{
  "arch": "convnext",
  "gain_aug_db": 10,
  "win_length": 512,
  "targets": ["size"],
  "activation": "swiglu",
  "init": "kaiming_normal",
  "optimizer": "muon",
  "lr": 0.0018,
  "nesterov": false,
  "orthogonalizer": "newton_schulz_5",
  "steps": 5700,
  "final_lr_fraction": 0.01,
  "warmup_steps": 280
}
Rows from block 3 of a small sound classifier, named by matrix and row number. Rows with one number belong to one neuron. Each number is 128 + 32 x the weight over its row's rms, rounded and kept within 0 to 255. All counts start at 0. Numbers have three digits each.
After each neuron's rows are labels from the 100 clips, of 14848, where the neuron reaches its largest size: "strongest on" is what is common among them; "peak in band" is the frequency band that holds the peak. Only what is clearly more common there than usual is listed. The data: struck, bounced, scraped and rolled objects made by modal synthesis.
# gate: MLP gate (model.blocks.3.mlp.gate.weight, 336x128), inputs 0-127
# fc1: MLP up (model.blocks.3.mlp.fc1.weight, 336x128), inputs 0-127
# fc2: MLP down (model.blocks.3.mlp.fc2.weight, 128x336, transposed), outputs 0-127

gate.217:132146105152099128194150145175165142074124133216149129149111172174093117089136093102110128101185172125125132129188133147160133078126132141130099110103117114111055114164110132124069142176158158091119104188069127137096147150159143107154163094135108079124156106163120121156131127116129143097148090147165169136137187124109147096131111176138129202114079040042093104127084139131139111187135
fc1.217:188178142114192105106101143102095109080035116123110162149130149152147093119123115134115165069148162155138158151112142169143211114129141108074123104117128092181070128171138121134078097156131139118102145184141110102117088106126165138184072130156144052082081128128124077182156147160104150144116122103119140104111098077144103159157128188063127104142130073129077162128155133147070118133144
fc2.217:084156110126174145130132119136115132153188137075186164160094135141130111127193168128194057144118126093119158122101135170206119042129171148098141109131103130155128116093113140077107115174130149123176140159161129156142155125135128127161122153113158107131070112203143115104176055119134173092164141101128103086118126115120098159133163078099160142067140085093139089111103178131141047175130
strongest on: round plate
peak in band: 0 to 250 Hz

gate.179:102120126111142136073134120118172181126148187123111202087125206169099091133134097150104149128085114143142129116112137116064099141154172104137111107070146160119139094129124109131137157134143091085156106143127079115146185163153074074131149056078101145140161157161099195105143106085154195107077101151185099092145109127149111145122119095189133190130157085119117200118114183155134161118119
fc1.179:144160084129110129124083147185116112158129166156154158146126064132159167114148098145149109148153084131069180155168087052154094118142122212145055097097115139114105118151162132127159072086143086091123106120121136118138110069110223129099165130154122136171158118117128140106132143126100141070156176146132099143123159133104114221113081096108118099173170068115125120133121071091141113161157
fc2.179:098123112106104163085134116108143138132024102140135116158113134176171145172120141120200108125131135102070129054158080139112114067075104181174117121112121115158117074172149147136103141140136143125128078130111129156137103110163097153151149133159130200138147105129133103109131100096146071136139185106120106105150126177129162193096155125116157130169089153134123180155152091000114135100112
strongest on: one hit
peak in band: 0 to 250 Hz

gate.287:199217078083104117078142087102163125138142149109138089156116123114124137105096140123111129081137075178117090118091132106110065118141094129127128089096113107133085133138103142123134148125050134074154140146099215123047114151121133111144192097122108099112089106129110141201131110129147106149147108098145171131113108138142084097109106087126154190155137129151153108167168222154117134183169
fc1.287:141127143114142124140156151121128082088168091168060135136131113103157181092124155125108083147177147082134084090065085116144131156170139214205135117114095119160103122089172139097207112103123129076106159136134187160095140146173061112107161145133144162112153111129134132119111152131126055120147117156155122078094118112096148178130082102131130092121156085108187135108200123145163077160165
fc2.287:062118132131150153152151099160111213182111172099148139193117188107141086103136116113170097072154168089170122134115178169117138137096161191077116131138123088148112099139125130131076082155117074108117166137140128109103153111178105151117136145086134164130112067094136143151187104138129130117195180098066151136125180180076123076129141150126180141134081180177120143132113120187138139130121
strongest on: round plate; large
peak in band: 0 to 250 Hz

gate.204:175112176141092197086155096088112127104114071098108146109158101139139140143074125137118129137157122118151125116141122101085108169200116137119156149148121176132123145119095155128108085116138135059165107122120084184092152131163044093118165103118135101166145174128133082169106177144152145114191124201135161045189136165112164063070130158160139177194113123112139117126143111124098120114088
fc1.204:100161104129170103118111152156190118174092128165118068165121122099119103098137125152116154082152172116129105102151132127138134161161157156166110155124199124111089067154127112214189086073125173194090126115116158103132126166140155157152128170130196131098075119098101147104159068146130120077145116113117141109091188123144111083149109087140155145112186120104117115114227142093079132092110
fc2.204:187122132101124190086129076174115083112121078138157133102170088139099095132151114113118130124174152133109095179175122121094153074142091159183162149086194193128072105146108092127177140136138099125116131094088130101146128091151135133137170156144132132151128086146139133136132119120160128111161230165113177076102101150114154123127138140133127208064192135139117121071139142098082052094120
strongest on: small
peak in band: 500 to 1000 Hz; 0 to 250 Hz

gate.321:139151166113136128116140132081069160140144116073088104102120127149119148137151097129127185172108176180183175117153114123109111136180117117102121137112134136154133161067131150147173118127134132095121121170133100082119127208119128067088181122051111132110105129161124072119105124082148080123199144121137172062125108141154110113127056178192111126128038122139115145147210104171127125135092
fc1.321:088127140148134118129193146127130203138061095111066128109071123157161142095116112176097121186063130063137134072107105121078187080172122104136128135165209112090196125149095097116151131136157135135168077137129084120099142126129110192138164108139133113189111121077150129114162156123150106128213101111069128090121091135073122141138121163123086139130127130127132181102096136102104149130092
fc2.321:186128164166123122078138151162110140139135150125104168159108117097112186149121124129136135135003119093134148130124150140153092100076197118168115092158160102144072103070123172097147168130142202180113157185187126180171143203085133103131113092128148169161145124121118138132118100134178132130118110132114132174111114118067186155090147137129178153143168097144125153160089113116180113150125
strongest on: small; bar
peak in band: 500 to 1000 Hz

gate.45:187142173184129115100119156143138099145105174091165106184114133137132111147156138109101141120097079107096113101123155171182081096156130132076132137086115137105196090128138069171165101158090132040110090120131140167123125124197147122126179079108218131100180129135124119180178152122115076114119163106087152143123128111136134111162067096178135100150150110157113130143105138113146149033129
fc1.45:106139105148125117128142141133137095171144084127170129104130064131192129153127152178134104078126139108141115131105135175121128147158112108144132131143167061069086137155158172154138143124082161145187108109129131169096106138137073127134127084056120216088106104164155143089099159128166198139145123082136129184133118146131151103140102127119152116110129167125192060157093117066175192219147
fc2.45:147094156110150141095149066128128113106144114129069116069119126189110122096130124100124148186136110146149074105120135174204158104058078051121129135146172120105170145104126138155165136156097152122138135136188111077099161133120072087130141228136142044130118140103118121113158114123087116133088103116109169145173101127127145210193136162165139135132133089097145103060114157134125103129129
strongest on: round plate
peak in band: 250 to 500 Hz

gate.58:129155121125108104116101145199142157106104127145089146075167139136122057162125157099111164124133109127137089089126044142087162138154165088151129156086062126190084141051115141136169167151123083092108162146100105114173112126144089110129044142143126157125194118200069126155103088111144106151088126164129133109123105121141143129134139156108091132147149181064163128135076086080143149094080
fc1.58:114151139101120091086129146120130078138163119104177122127150165100173127082140145161061144160129119181098082236126081136137133184150111113136157154085111169109168148118208131135107103111134174145127068086117053132177100078194104120091151101142157086145104161074146098122119077105124124151105094084114081136156102160123117070095126130097116158125149107122162090105160100147121187148129
fc2.58:157119118143147129141147082083099224157118146097128100121120105121093164086164105079111112128161101042175113093110113121102141101105170092128094159153162186162077109172083141085130081124141129137109125068132173092168129131095149125147173109114178139142077073092092109152145130130120084107142110158056142136123128123123200108073176113129121110103108126152105118106073155072071169110171
strongest on: one hit
peak in band: 1000 to 2000 Hz

gate.143:208121186200129151097123210168157128142063074072070152125112125069087168115138159157075121150107134126146141088147137119088120178093182153065154139174119117155157150151155134160209072129134112109143139172162120123093125134103128147125120090148157142160155087147147132173130144102200136089090068126126096177154174110144106131109114130151137165123106127132164140134132193117141136101136
fc1.143:149145060158150092076132121143061120127102197134184090138149134121114146121162159083100156097121174152128096134137140130151196080150124132146159116108153094218154107115148105148126189183165148088092108086077144109172166182145107087169151153153144110094152108170076116102128161139092160132161102141117136178171140137136117160154128079122079063099185138131132142133143095112105158140057
fc2.143:143101179098140113095138126141124124129096163091108197128137101124106076159133145129102127118110121136155117058123147132131118133102122198091189159133049164064075134132164143144175160107121159123122084143129149169082124208150076166115125144108078133155159095122170199158194101213097195141095142162147147135113118129135143122170142108066174147114162151111119148138096154136127126104192
strongest on: round plate; shape: ring
peak in band: 4000 to 8000 Hz

gate.299:128110166115145104097195074102122146182148106107141171092105117086099137148094088123127140121104175122131127110137147114196148127130105067113124156247163116110201122104187138114112076028184106143124103159165122116139121059095148131140132102152108105110131124098101114090094132169154170127141137142098124198142173112126143173161122081148127156092121196169109116119134143095126163109151
fc1.299:150138116136145131216131138044175129179121138119087093083089157126145151178128103110116107097117108124147108059117132107125134133093093103097128125149105085125123107139122143109108085171141184130160122124185123111204111155170129126116129113123102166125149147137123113137068125035052061125185138115139117043114129143171157110207166122121170115107103150123135203149136170102155108135132
fc2.299:139144155107125030164129136147131151175090133126126060111104137195097098124101150120114079076061133124119106165120116128187120129133130142119141199117190108103092109150149122077163128118128171154117121167136145146146070084139161069139138130157134088132156066151095107119139161131091180129132181136187180164129108127136065051108126108161087139134173207126126145161139104148178136112129
strongest on: small; membrane
peak in band: 4000 to 8000 Hz

gate.218:111144155128115131122058150084155117149121093103132074175109111096188130176100085088083134135185125183090132185129078154155116119118072144127078151112115118085123123150101107107205120093181135122103137103182099132107104096114124110188076151115146130142083176076116130080094090143159117120143110115095127133084134114160134160214125141096075131079094097167193144104101142195133137157125
fc1.218:133105119119091156146124105125091126067111099132107158177100170169135129104126091024164128116157110127115122117126147171185127136107160129131135142114159213137096093108158122124134130151100173040124078127137146103172207089157106217108091145116128144161134146118135141166079153136109134109141156118130153147122101124077114155165120123059110133051158146129187149067112165192106118152132
fc2.218:106164111092099122096120149161123101130133099116127100136079117120048100113136179116132064129123091092138088119125041125151129148125124159041142135128182122045083100108155156144095141146152120117064152114114106162157135094063126126204174105094123120160136059092102154138173153125076122153191145145091099173088073113145102141130108129159145121110072128119142151096141085109072159119143
strongest on: small
peak in band: 1000 to 2000 Hz

gate.157:090121136147140134141170056072167095068183171136193133114074094134155191209167136129148096135106183138123091140095111139114089104128156181148138175142146088107144125128120148094112157152191092171134176088151123093110142131136106085138125067180099131117107124142111135169157141047136140119081140186098098129090138090179119114148062142165116158154159113128118082119149130189134126104123
fc1.157:138022138088125157137102094137104133067147156126123162156098109136133107166113155092121122098119103115159116077128121066095092113087197102108148178175087048146156154120127118109108113116115100134068143114117130140152134145134147170030122106119142126163146211097127115117104115092112143135136145192128144201102141109118084198119132133140114122118126059206121085130147150149143123135176
fc2.157:142148095168189103075114167143110141172093084124108131101117105143150146139130118073118068167066140087130139156122112102134100125073150107192191130148153156147117140057110206138092127077176150120099147099117157115109126068118064136120132163092079108129137147102164105122123138139125053121099136165157078147143095173123117173146171124171187148149180157143136134122161180165081072141146
strongest on: round plate
peak in band: 1000 to 2000 Hz

gate.281:141128103140157127054045123103099132097092151182129175110081116103156118131105109093085123176132160116182099163130129166106099090176191121160119096117098135092178106148172151101101145083112197097116123118095132138163169129134105141200121144127130139129157111096154109147084148057145119171116154081164132092127182101200122174142069116129106125174123136173112126182184177135166148137113
fc1.281:147150154167150066124114142102076109134125073115097138050166119128101144166135125089123169120128199080148137151117137136124172112234192116130066087107075153113122144192069122105140092145088139106114095131071145117169141115122136122119148130111110136190120104123123102143161101117136104126087135143130110132105128130139130105125147153070098048069071105080128135059137089112180172127157
fc2.281:130220178120127099102121074107206119153165130104148110160124169119183138124152185090198103116109100145118126107132126143127134136102116151218150160179179088122132136190194124122148075108139106125121143129118104147162111154163082153163127108114097188140138120186110123102122133117119145158143116156140115133130211112086112125114126145167117150129085097095084124179059123037123118148152
strongest on: small
peak in band: 0 to 250 Hz

gate.279:170102191072016129141158127092095101155151128118128129108141174136151096098138090132154134132122127100150140113151111103138120121138131100199154133123150101143119194104115115174156134055162110124078134093101112032154145059151127092107166134160149124105144137126158124114123126212109103160161142106128103142060135119134102147195134055089132134125100121124179105094071070135102097118139
fc1.279:121114116113049131165142156128183089151148136132110141122111107030089154158109146128121143113145172165125097144106113177114200147146128176139112123149066124119154163105124144083149151073075082174127150112127083132227162120111087121095107099115107126144118083173130139126149197065139133150112107116090157164143128074197127109072136185148139119104175089153136140110147137182124149153168
fc2.279:126102124112227098104120178122114136102147149111125108116092097124133124101109194129123163139118135150117138172189131125063095070115123133148099142140089110189128120101118077124177141122158061081141214137148156105128145161128127152059101129145121074109164118185114118104111122151170114052133144058158099169187136113145163087086123146089081134110146132147161118105065162064124143130130
strongest on: small; bar
peak in band: 2000 to 4000 Hz

gate.202:106096099138101162131064143127160150106127126156077132126169203132097142136172126084172105174154178159104132146115097129069096159137102159167103083153119124071160100105124101107135161093174063143064126101095111056136129153139146143150153112140152091133175054133156125124111103108150154209194141077117117159071131093115097088146127126116091132103160138133091124122101144194155054122132
fc1.202:073197116152067149164126129154084131120152108152136095141121146112115155152154077122090115134142105103090136101139090093192122160136135182128074116144109110111081191189120097135135109141082097139204133074117142140146132169185135188099106127148142148116116152083144150132094066118179139148156126118150123160074172129133101133120130111050144107128175094126137126182110114236131132057122
fc2.202:163079126147143090159174133120125140151138224160120139126129145167142113162088150169171126120128151164075077109137173164191197107160134115133140130144171151158142118127167112123169091149126131130126121132109147163126091078187106139089119068150179110134133121079203111104096131117143115135046164134104176098139064169045152134096135121160183092123111123120169101112144165093084123099088
strongest on: one hit; rubber-like damping
peak in band: 1000 to 2000 Hz; 500 to 1000 Hz